Weights of a small masked spectrogram model: encoder patch size [16, 4], adamw at rate 0.00088.
Rows from block 1 of the decoder of a small masked spectrogram model, named by matrix and row number. Rows with one number belong to one neuron. Each number is 500 + 25 x the weight over its row's rms, rounded and kept within 0 to 999. All counts start at 0. Numbers have three digits each.
After each neuron's rows are labels from the 100 clips, of 14848, where the neuron reaches its highest value: "lies over" is the class under the peak. Only what is clearly more common there than usual is listed. The data: two synthetic voices taking turns or overlapping, over music, noise or silence.
# fc1: MLP up (decoder.1.mlp.fc1.weight, 768x256), inputs 0-255
# fc2: MLP down (decoder.1.mlp.fc2.weight, 256x768, transposed), outputs 0-255

fc1.135:494499510490494556504469526514503414485506531497514484500515502508513493502444460514487478470505514452518518461477529514521527477490546529522522521488503493471534495528491523515481506515500465500489500511523474490508507483506482493513511493553515521487508490495503505470472491489541539469567512514543480476510495517503533492513484509518454500502493512501495487479535475510501524487493512502497543498470508485498500510499517578447499467513461464512537558472504521521496504514537516513529523516505497459500570501541515473516522478489508502474475509503524473472583500443497452523507491507511488485467518515499499491489560494520495500481537533475518482457540528520484530483499539479507511512501459518496501553491538519501540480510537526526485533493477499496482567475478501
fc2.135:506524504503499519543516475484545473490514479504493501504522498486572512501503500508481514505489522508550512497475511502523492485510536492497490488504501493487496512505461512509511499491482451497493488483497518509480537515499495477494485491528499556515541513510540488480522489515507495493481510519471456483482503480528544551534473483511502454545444510506489448515529505492521486485495489492514485503501524493508459481613461457435416496471462457508513506500502498521475487491441501493531489502501497498499513490550503491469502507466501533492514497505535470502552478474488501535520484503513527549503497479510531556488461486561541474487497507495517507491502539423519476480502491495467517492502491506505474507512536518531511491505536510523475515486487525477479552473509459
lies over: two voices

fc1.108:481488464487485477487494494480474567515466544504487436545480512497544474497495478527491466503516468526512526468462525510505558479497492484500488465475482523496490451486533547524500536433457549507505498508485511489523503503502438499487457484524505476512513477469502521512458493480470503497498512508485494466493443503544473480493524472517522541488497507480504464475484502475512510503486489530507481491500497483497502501504501517494502531477513499488470511447487431512490514483512504478501543500509518516518567452545483490500458497546500503497493460484530548490466516516479536439570502456500489498516460550498494495504488526503506498517533487558539485526477484522496469491492486514495509523436512522523503496465505494508512498511535504492470488470471502483495504527503499
fc2.108:484518485510505471529495502485506487518496474459525550475528512491469497478505493536495521485494463481494536516550508518492486492481523501559507508527502523506530507479494503494532489500540499493502461510479524485503514465502537467509495487497513474501514537481504488477472554522455471523467467473518525473506511502465486499499520511547517543471493489490489469520490428486472507488508497480505484524478465443493482481497497488497490498474495488534504447543486488529477514513509448541527442483457469548498507535475514497469528498502481478511461478461473501484468517500539515463399468518503476477506481460484475489472473482480484477457495483528459518511499498502483542493491496469515500529585523506516510538469539493471533515510485496537506526511468502493469496522505508
lies over: deep voice

fc1.197:500524510529508491523499528524517532493524503532467564486534536504479505473487487475516513481462478523532522462525506502422537478476475530450505517505532504489516486511481487497591480504504514456455470490492463484500484477479503509516463474475492488495493483469488503507475496461490470439499482434468498487476444453512479449494475499491508489494480481487512488479509500486485487478510444510529511481506495508499499499497499530480485494519481470511495482491497491578512485500502509543508481523518506484508544477499448511478494485507478506525509521499490527475484505460497522495516502548545538497463460474500495491493493481497506496495493503502531459489455518496493523471473460521484517503414501496479490494475496448466454417493508505495482497480497493487478487494511494
fc2.197:521496546521498491478495500515531472534493506478514475514509542473493514528438483511509457507496501451507504486481468472515487479505470492548520528475479468527513536488507484477436520474514513505500506517448478453493503513512518531453503522478517456503510553488501534516497494509519528508526504525462499513432505518505512497498473456501515485502461493469518529516513498486488533478492546503510461559528502478497488510499509513483494501514537510504504490451496509518491492516506474453501537531454457471481517534492477506531505534469518522510489546498536479537528534541520507510450476533496466482557467461528511509505530520512499500507524495442521471517540536478540546466497505490497487473524520498538497520512532536503531494522508535455503465501537514463466510505490483
lies over: child-like voice; high voice

fc1.462:498517490508506512503536467488481483491540485521461479520488435462522466448524504488516467535529470564473459471473530508546516488481512491502462504477467458480493481460499546489557504530533484475481477474452449488509485472483449529440491480481460454526523454491476492474476535484506479480462482490502485446438468459471466474494504487479466505469484505464491489492498498492490491466486485525531481469508491490500502501499503520531492490482477502479488475446483523502568515509497471484490517467473526540517499474560546492548473530544494506529529496490493522504487496501499470502500509503507521500479495472501496495498497525503487498477496474470517501487501520490465474470496456491496502522482475498499486478497504492494441505490485465481464487519480483472466512504500475
fc2.462:501489466497500516501512524469513492492522491493474499477436488459508411494493535451467509480546519512496496454456489500517507446508517527479507530511500537536493477504477531511461520478517516512495512505492454534521496501494531496521497506492461492484492486512506462483499500503499469544483492481497481464542522460509459494499525466531487495470484532466515493506497545512551445500517464508506516498493503494503489496511488526508518504513495486481505483600510541475517493498490521503451495545497529541521468492495515500521457534507531517492535469509543519481466510493479505495512487534474523504455557448517506510488500510498502515485480448540532507481535508488444516489520438483500522513511487485432495519502481501496527495538493505508498522488495483491535546474526491
lies over: deep voice

fc1.185:495494497505489480490487498488499539538508488488494551460506513495511541401461467502493514502494480451494483511526441474493463505513511529471534509508504483477497496559479511508445452465535479507506503508494519488491509492466497502530493499508469512467494510419515494471509464477488495471464465473491520524489536485517494484483477539491478474495472494483482505435489518490470484487501530508472501474544488501485491507515517471478485528500530470518461550470483503469472474522497511493541552502512467526504510511490561482538520500459492508570423424485501450510508513489494522503506533475506457496555489479490491495515530488529516508514510507488469500456511460502514498460485494487499514486475503505478486502491497482491504468503475504458515490490515498479493502486502506
fc2.185:512546500493506477563427491483501445485498519521506482497469529506506504497507463512496503510497470494502454509513513507488492535508491481506485482498508499520508506511499475533550496514496530517490520521490503515505518476479526487492486497492529504495497513527517486519503497521520475532478475497502526482526510494491508494513505471492470499499497512499471502500499511449499481524528510534488466511457511460440490471507487511516517498564547530518492503517465547516545538508503528494508470496500496515506482475502451490488505477479573504503522522522477488495487501503468498494504489514489521515422480506512529496323505496498481510488431527504516507510480490488496439512515490501507506496513505488501510521485473524469481524527508539483492549522486497505521465508545507
lies over: no speech

fc1.574:437470459488494487484479473536506488462478515508501545526471478479477456561542526532517511495532583466494469507543471520538501551494492473540507490537470475459530501525505448511510459469479480494497493487473468489492487510496442474517480485475474474498527468541492503483477466530485485518485489492472487487472492491491489482494505564491482480484487482494505481519479503498496491503494489530535508472478505492496500497502500485494461511460510521517514483488500458489449507477476555490500472497528484507546472445500468497498431518493519502488460439503488502463514505512483537533498506499501501494522480538499502503506510509504505503512490494536519465465467534503517535492505441500491469532523499491524517447488505486475539459498499514485479500457470501485474449509519476
fc2.574:481482466463470481486532493455523527529481472499501491510495490514478549453474478544507448503467493513510549476491536489485501512521461521480502481438497500534520486495496512478499490525491490469506510473492497519489492508514542531441518507501515496553523529449509485454501475498494514497464517492506490518517506498484515498514489496504513495493548516525474490490501477478488477495470575447495494521501548483519529529510503507534512505561463517531497528526540557518499487543509485523529546521497514534474541575490523510522517511479471516529503517519542536493479485529525463509453485554483466499556496480518509520517506479509498497521506484489500539500522496509455504479502517500511520541479493516464514549511518504518508515478473527526500513520479492546522490508560511
lies over: no speech

fc1.215:515503501491518510468504522542493468505514502531490511480503523505507504467500461466483500514476562503548548489485513487445485496502502505513515491468482487494431500505515531515511517447470463501507518515524481493475508531544550532527486510528535493512492497534505499454508517470480493493482483511525465464515530465485481495485513486515479502512496516499483499488516527518531507509499529500508483481507501508505496497502507469363496508506564467564583507503499502503538486506501441526459489487497507495522500521494488493410449489518490512489504481499516515517475516497487462502501495489467466511537541496509494495495496482516476509535493475492458510523473436506502506491523482498504475536507478489488525478461520485484489493506479525482535469537499504490533476505507524
fc2.215:487470505455504499445495488477494455497517447498503500454517489512657511491503540476518499482505504501508489518506511493502510504464507521503537496479489490521485492434497496501485484484500476498513462500494501516500488521509514477513513509505510560492489502488444511498497512487494520493484522455495467482505484495485497441457519512540490528501471490520501524550527499510510512515510506519486530499503473516498556545404460512507446482514489528500567461507518518492509486447456499497482500470501491520490496510478502503499490505500526518508503507456504507489506544502511504502500466497505507499486491497492447503546496481508510558490489473513488499467475513548515501474476508519478486517492470515492532499495503486509514509489503515502512519494521497439492476521544440
lies over: child-like voice

fc1.507:508499521477506519521530545517485564486466438495467487418522514523471541504523419545480462490517450475478501472487495451491492525493515497486501513506501473536465550535523496509485504517506521496509505487507510549521508496483479510485487502505494528477521441538507497572517514503476521497528483503490496521501502458524491496500505501458492498486502519504492514534500496486496568491478478481508481504466486496503502496494495529485541440501519471493499526515592505514555568466561522487516502456500469482533515510486507471528478489507504493495484459508496530494492492501525517482502494515486487490535457492507506498485476470508511510486508559519536535551503502497483492472481478499505501506509481485473492451523535499538482487507519497469514507514526487511521503498517486
fc2.507:505446511494475503501502521482513535495535442492490515507503518503565490502509428526531485468498482488502490483501536504517496528462503527500494504494491490472525563530431485506513490507496517527503527484481520486541516546516509529503514481487502498487488497507520503516505512510491514478543523465476494484506503490530491477479511500462507412465456494504500495540445463473480555478498511496502487515508501483470527496435519540541481464463507508494522526485509510504501498513475520468499492516489511467504478498463489494494466485503499470505497520505531480528481538495480507542498487475523520484500500507490525427518520527438504412505547540515479507502503505510484502473486509550526493506497499510508442453511491493466538500468520480484502504473515494509460467524536538
lies over: child-like voice

fc1.256:510486500489500491496457517496518466505539526504482480519537482503490500495451508495506493492482547502497515518508544479542512493486520520502515553516497482464518483526496505484483523524464468509504494500513454507530508521474478540511492492500480484500512495494498506518488518511513507475543505494535488485536490472482509485496454511513491495501505501495463448519530473502513536483517548495527494498446524515497492505505500569552521609527541525486513539517504452497537450545514496510528506556495506471461542493510515499506531471482480524489496458500498499460551501457514475485506509470512523476428520527497509500512524532505483499507477505558504491448528531514492484488478525488496509463512490492520523479476522522544534460510512503490484499483482488494469574454468489
fc2.256:515447504486517492524502501505539523509476530519491501514506461499472494509479428490478515500499526517527502487491492497508506478584519476500503498508510501507511511515509516506525489506478475507489457499500489513543537509496506502483499529510510521497530498506515499507517502505489499474495508557492494501482506501536540529587509484525491493537429513484482441491516515478493525516500497500503493492499534497524513494568519458351461491490499473515528556510497494515488505524458500505511485497494484505498513495510489483499516491486502510498506471501491475495533514493481506493508477503511506499507514489505626514457497525457503439492489471492497498494488516496507504539498512553497516487514518489495430506524525509474507519511520515524494502505487538489510495476476516
lies over: low voice; two voices

fc1.522:463491482486494498498500499440449463483519458509464522490516513511535523501524483500501520519544532505513474471494473528560464543502552516590501476437532495500470522464499474511505469474503514491490482497475490482491488503507537495491510486486538494490477516467484489514477525453517453468493501489496489459526429469473491482515493488479479479507489496492509467544470486526456476452518472554531503454443495502501501497498499477524501505518483480518518490521479495528450511508490454489533528486551483491456488453519530482502458484477521506535455514502507510469502502497502539542467491517499511500549465473500500501504524511507499499497484502483501474488487503491507486449474454488488484463487477487540498477497475486496464431499473519507494473492486486493487487508491487
fc2.522:498467497498498513522498506542505484462511556459477510497540454465496499468518493513505488510512458526508508474582451482513471552483488466510510533483523504502497564510493443527532538490485515541498508482475539458476497502478477517512491519480485470502474500547516501498500492512494479553482508470489485566467478501525485518489499521511545493550475498488477498524511480505489504498513552439503480508512497493481470481508493510482518510480483511453501513483501509509537450482498505504492453473593483521510501522484482511480524513491495515505475463497475501496509535509505531509513532479502427525454495495500462494482512536514505549499476502522454497501485508510456526485518468488496482497509476521509496487498490471515475549526530490498517500450480481474513526544464483
lies over: low voice

fc1.467:495504485501487487483486530512492484504483504474473500527542475461497444528486487465497512502555469538509472453500560520557520524530512454536490514487465466517474529478501501499540505539471530507495490510486490500485478465514470511499471474480489464566469517457475481502472513509494485512482503495487454468508485517508480480523504444512469497486488489483493479475486476453498486488462448509543505528477528498469465484495512501497492490499548477455485473478530553481517487474514494507477470504493500453480451460514468508491485465518551495489526561499516535481483495498449477455521461517497509483506512547476477470469473492495479491467440501480497508474494482475487469506468487490481501450455484504537486480498452493488514494479490487498469509481478478488522489488464480
fc2.467:479470530523487507519541497498503530521462474493502502474491480499496457511480534493488480480509504505499551500507479500509503472500512509525493525524500509509508514494487507503451495517532499496515502492514489460480501491492504496511508493512471503499506469502493492492501494497495502491501484500527486521494510523512503521500503524532515499499494505513514506497510500580524521486503484494484534472538485561515488502506490483502493502410446443489500485460453465443455453495495463488496521455498526457503503494498512498484534491504350492474497462494512495513520494528525504497519522514499490484510488427484500492631488494500498479496564487494485501525522515481482568511484503493496501493507498512477493509487517532514483487494498500511508443531515500506501508521477488
lies over: no speech

fc1.96:488505486520536540497467480477481468508510540489495515552471438494541483547497512479493474482514483552543508514540508506457448500498452506510510528494491517540543479515505537506511504525464491506508501498500536513466502506510460484488541483493508501486529525470503502568515452463460524474522528517494505550497465480485484509488502496519543497471486493510486493488504509476495491477564500510493522501514504491496501498499499455479575543475508535511573489492553437516507466493490496479484491580503487503456531519464509458525526477522519489488518461502494415464510503471515490491493499496508491497511503508501500499505497541500499500508482513516520504508447491487476486546495475520489536502506517523508453509505465491446482497494479492507505528499494521499532496515498485
fc2.96:484494515544543530518484447503450447508518519518565518565476442509499488498510507458484483491500534537506503549501504514466501503506490506492511543500499490506558492499498521527510511560485510503499501510498542540505497489503484484502570512474521512485521488477491486556517453473473516489492476496524494540508502476489485508503509489514556497466497496508490466500504532439525471496602501491522485461504507497494507501493506500494506495444516517512509483469520446503517496498492475451469502587501510481446515529464521456517515485502503505493494491492465450491492505459495489502489508496505516491488507488502509498489496506504491498497464519488512536526489531501461482564508488504500530468504513505522481527493447480471455470495474505520520484479514523506511521515471502
lies over: high voice

fc1.579:503495503470505531480485470477457456497548529496505490497522488485500532452466518546492518513518463542487495464469493434520542545511535487498507516482540462497476506485485493531484482530449498483491500485441513493489506489477474491510518504460515484451503523447485501535454454507476474458501473516501484512521523513487463489487514509488481517494446470472455537450510467500501503468455529486487523539490507496502501498498496488497507497485499506500492508466499478496480473506475487531476493505555516499426484468509536493462502539560528513470522471482485498516487519487490495534476486506501509495544506484498498499503488518496498497511496493466470511460494485530467478429518493473504457453498477514484469482462498438500468516499502493513474469539445499474492455507496501
fc2.579:522479496503532544537516517464495469486518518514457468519470445513504478513476524502512516495560473471484510472511498480453485486501530541475489532468504499507501503512514492489526505468461475499499480487488485488528496516527469528487464491502459487535514444487505495474468490477498470530458510503523481510537520494518477522504509524539476500501521494498521577497519475494499499470490485510525491426589496495485504507508519508522511506489458538539499496491536530478474545516516466489493476536511491501584500454456518490516491487530510505575482510516479483469532497487531503514516497503515517514517545495523540515516525499505517476506454522482526540418484482474528492494511526483508515525480484497523514502518459529502527506498493491481492549473511495518497491500461507
lies over: two voices

fc1.269:502503482464449490506502539479522503508501508483496523488504537515512505534537542538484496518524505566491477509507484462564486509528495514468489514510498519464474472528533526485533493443445473489476484502464525517500495502524486505474504496497475527465487509455489495519507487499473500492473487480500472508537500505512537487500478502494520468478499514492503474509525498535491489521439490485506451518527493520506506508503500440566455528501438470487418509517411501487494549501482498447508491489500482509472478518541506450511485498517507523492507565496502475493524488468511461474520523536515505496498487501505486486469534454478520496506506494524556483469484539495473514508509510472497449490537493497505489535503497511508532503507512480488504477504521495501492485491562455
fc2.269:507493525514511475523517534495522538512501551490486493512483489498449499510522458497495505531491494525520502523509470492532510515469477494501557491503489504493510496497526507502511505495473493524496476513484503477532410478511490517496501502474502482490446505494382490521496501497464493510500465443517509513484509502522511423441523502484484487495518516499507490502486497515490530510459502480498497503499491485528515504430558483609459471482545474499531558503492509524500515454493502524514506506506484483513508506523505484495485493523501475496488489454501513493533507469508475490508501515473494494494491518499451431457477517492486539479521522499513498494513497536503508510502514565442479483516491520494450463469496486534475491490478497498523492490506503503542514501494487
lies over: no speech

fc1.368:489510491520501477496500504511534512497495490499539454488489486513507539477524490515511439513489493556502490416487525528529477522500547467521494509553463495542501519512495517493485506512449509499493490493479498481522504513502461514494435491507489503513498475499482497507466514495462463465480503488523484460510485435504490475493523550530453532478476489477444516427489455510478496484479505548513551534487509498501499499502498495475491492506503510501482512461511469459461503489517503565545521539505507494495455464485542495514500480534520514474513476483502526445474505494527519500485468479492526501509433508498498498500512512499499498502463495482578535461468479529499532509475491479500513510526478490511495461510504469511489514513488471503501571526471483467502487485489502
fc2.368:499506508472532508449515469516486492513520482494479476510469449474530481495544522500467492494517507518534484482480547480509556461516507506521522472467485497499474531504500492545518467517483463489499514490495506507483468546517502492432499521485518446485501469495453495460501507470480498568478546490529476524488484509506501486498527507464539496499511501503482515482502489480512533442504454527542449476494500520515509536479509519526523523501474510491499515538476484512530484498492499484512523457477530518507510493493528514485507511546500548486554535536474495462522505457501551523538510528504529535458498522547518522496523524524529535537502525562484466534486486485530457493501541493472536498507509515493491511546472489495490498479492533558517495469498499495478534498510470
lies over: no speech

fc1.637:492504516476452519504478520479502542486526452495537515500480515516481523516501516546531492523497521525527468481499506495524471523493486529460483504487509497468496502468533513547504485479494543520509496496466531515494495496515518539498494499486466491481488552492504500501494530491465504528533490466497470515476494482471496461481497497501554495469495526479471555499467497477502496546529515493491463517509518527489499515500491514489542529438567447522483504494510495485513520475490512497504491529501491524468510547485509466508444475565445520469501553496500491511483489527523459476534507531516548486506510533501509502481518606490524493494433538528519527505514553486530499484511498478498448502516508517521495494519455482495463500508505515516520491541536489490532485500524481
fc2.637:502492518497492479521497518485513546504481496491490510514494451484532526503519453504481500493509490535488511499534506499515475508438489489472485500503508505509517525522531487524522510511467510526496419502498471551528475482464495520494514457468499496509513517532457487520500485487446502474539471461485530513497507491553494526458507479506482479512573519472477561533499505489501533495527494491504483500523478505481521512455503446570474530468512457467504447500485494516523531490570495510501510513484514507523513513497485493481463506525513467483489481484512510500502480476498501487493440504497474506499509478499456529469582451548494563480484493490521511508526473527520503499515501513513436492515465513498512508462478493491488533489492490505505507510526509528543441490492526
lies over: two voices

fc1.528:533529513509473499455474482535522480557452489422504500491496494513554497452524498485438503529469590501519506541498499490530485518507505527519530524483526517481465499512498477494467472526529497592575561536521530534498503491527491494499486500529508503470491523492490503519494436491478510508499490528490524488469512453477508485490504553479463478493491500498489504485475498475482481499459461504488525519534505480501498501501501504493495524534471481490519484465470494490504502519487574485501485506498483441480501470500535485539542472471479504524488446506489485490496500548492530485500495507518487495446496542497497500498499500497493497489491508519440518489531503506534436497479490498492499491479519456492506480510494524494483507494479486520483490491520508490513507475481483
fc2.528:528491482470484490549517490456520471507522457557475472471469422481499489507525506484509488495544511552501498482444493514496535543489507473455524483530503546470495491502465484485516487516504503522483467580598479512498498523554489480506470508529501488540492474475493491501488520542466464545489503470521511470499500504489477483492499530549501508497516544499478501510496493486500498495497502513497527502494531484522515517492525524523522508464486531525533426510504502552547506497466482520496470519470510516508502528487463507514459528524486487533506480489499518512514519527499477496545492504508495494474491482487490493496488502494556461480523490477539474500466493516478501501493480525512527520473499495464476421512492527477516468514493455491486499497468487542504488479494512
lies over: child-like voice

fc1.580:516527500490466453476454481480496485436441470475431528476505487427516501527497530470506509514532506472503486537534455487528499525479535509501494508559420463530493513495512462503466495489449533549546527547534559514512508506500477522505455482502493479472491473527488511518506488494481491506476509453468495524458474496512509475510517483524473525509493510495500500466476488513468481523456496533493496455510497498500499499500498504523494514508503491476484504480506492481496547478509516474519555470428495509480502507507494539495532475481487499473481570499527488466466496488445538530537505482508506501510494512503500500499503495503498498494469543485528486469513478508524481526448509480484496511521489502527509470503469488473475486494512504476498484442483498475513512477484495
fc2.580:499448519495546516505536482532494488609572521473517472538524530525477470474503529503512490519434509479551516482515527463501500473492532495521533498476473471526517486479515462504566457467500484530528503508553515472497509512513491483494468507456499489481511491467490520485489543471465489523491519488514475520480489482503520491490525509492480518503521509519485512501489511483519464412505471489504493520517530502515527529497517501509509495500516495505511498496526516586518508512510477484496447486504510472513494532460529498465491511525496497516501487472487505555522502471532541492468485553489493525495454526495471492511482485499519523506464495534497538501521476536495491464513519513493524495449479481522500526507502525510503518467506490518527528481541498508468515465518503
lies over: no speech

fc1.277:490482474492469466462465510513424506494521511476539504536464505488531536505492537491488492518503574471505498500532510510502490523512509448525506549500538534528528524513480455538572499486439514516513506491494514483500490491520497501486452476477454470463480479505484502520474472476434478481517486479495482526482473458502481462500518582475494509504481488492441508499498460515536480487468525462489570563438500512506502496496498503506486503542539501504478501519510497510499520515513474502523467506551477509514514461475492506493510465549510492482501510500520512475492498485456508535471490471511487499493458460498496496498505486497492494516494521487510497492489472504473486461473493471482516499457490462503483448503489462500476488484510502518465510477457495489501476472494494
fc2.277:496505509511513503492527471449501490535441452530503572499491454523506534464472480532550494480412477501493558500519534502480510440493522500459484484497494505522492472522488524477483482468539516496494516511516545502519514476494505530526533488505514493506487526424508501511512539520501503492504470471526548474506500502460506477498492454499463477507489494490497481497517522474486471484464493552492444463531524468498479489486505528505506468503471502492485495468559492502533493520482565480532554483440488489511504547534534492513473497484486488521528476502504503522488497522548498471504494496548510454464485520493508501521495500497484492472527512554541509458503498492498481522476491509489468507501520530523499488486504483469509470531508496490492499512511498474481457518508489
lies over: child-like voice

fc1.661:523536515512537516516506464419457489547496471505454492509541444509500492526521511494511509541495506475494488495515513519495501502495510499505506506523471473514485539500503466504518450525450498438453463484446498461500486514473504545513475490503490473484503453447485505517503511498498499520434506464495512507496442512516485480502509491519450519502505522495497494472522441524484525489477531484501514438433487487502501499501500497493508506516491541471503467509447491536501545496470439523514489501494481485557484535542478487508495484448483500464484495508483510480526492516470473502509508505533484500543496479499495497495507509500504497496432479454508484545551494494518497461477519524496483518496502510499526516502496518444453483504491466512494490515473512485478495520537475
fc2.661:524534522495498484496501552552505507482475538487537506530485503498471489471517479474510481464521469497510559515479521511482514531541499517481558527482502515527506510533480489490506490533491495471499493475495503450509517540548468532486521560527477507523488494490502484507498453514550501518449539469462480523502477469509487502533478499469502511502479495507523521542508455487508494521517514521491470575499503463533483492515546513568495519455506509468537494505511550448465513499495504501525532513498513528523495459520482485462503466496481542490471453505490521489464548490489481510546456457500495487514496570505504518512485557505513500524499501526510493521552511528489498531495523503501467512480489467524481459546493487484520506479509519490477495483492497520488515529473502
lies over: deep voice

fc1.419:473515500552486525491502478485493485530505500424537498532467519484498499506465525482538518510503491446527541484469508541518458506494477518523499505508474529519527476469484521501500497519488483483473486505490469508487492474496496508526527488509478485500493518498491504440499540462507480501565524509539481492487505500518482499499524515493476529516489508491494527471469547492489514516520471494470480501557498487494500491493506523517544585478548541500558514496514500500479445501508488521484528585506525487510556512479515514493481449529493501472510420497499500481504502454469454499511479507517477501491498462511508510500490525530495498480485476479528476534543543494500482448509522535493500534498481511492460468508448478447469514507502527524524488486541511489483495511517511
fc2.419:484511502494493481524502472526497477496491514508493510514501520483459487498507595521496492502496492496544510504489516496499485519549504490500465494505493498510489498558428499508491511486498497470507466505489475520497505514507474517497516468529499594506533509509550495488509502505521494489485487525502445503509485509511475536568482491471493589518499503497489515477518526499506469502515474517507501503489472506510513488531445480430514547484492511494474459494495510490522495491552505497490495503495503505484512486506501482478546499483499494494506493545499506515495462467498506471496573506506520513511502487516491562455433452463518529528488472478503505509520525553518483492507483395536498513508522529506519515521480515480492503524496499488526486500526509465507485469497558
lies over: high voice

fc1.124:438483477517513485523512493482526516464493529533510466550528433531511524525511557508499495526452502538508517474501517496492475513511490487484508507516520487536497524532509490491477481473481530468457463467462501434511489502495439505511488481487466480499500462460490502505486453516517457440472509514497500470512425474497483476473513482518447530504479489477494505475474468527451464471500518521479484509537505499501502503501498509530497510456513517499518494467519515497487497500497520486513495550568498503504510505531492518523512462472519505483492493486516492475486529501526522447498477501500485499473530528498501498497478516493511497527518504489450500504480496498475426483473489499483497494420503509494499441470475484493472467487495488464465453506451508457507502478517483
fc2.124:495506507490517520482506530496480472488502512519455470518523502501540501512464468528496488493473470492484473480527541491489512533460500555490488517431458474514503495523488505499513470506462512521496508497525535497488506476492517511452522481535499461514500497491506478498487472504481501551506468503515487492509499547499483475471532533513547508516464504481476492522497519501485509516505525505508495482589482502484474480469502554456553466509488499523490483496522536504503510525477521532472502515501506469486497407479490493491480499536505487517503458515503561452496511479541561465546516495506533473511466500501503495483507521494509517433491512551492491506519531506463535538488474489496476513484470495558479472478498459494461532492545485537491507506477484472478466544487507
lies over: deep voice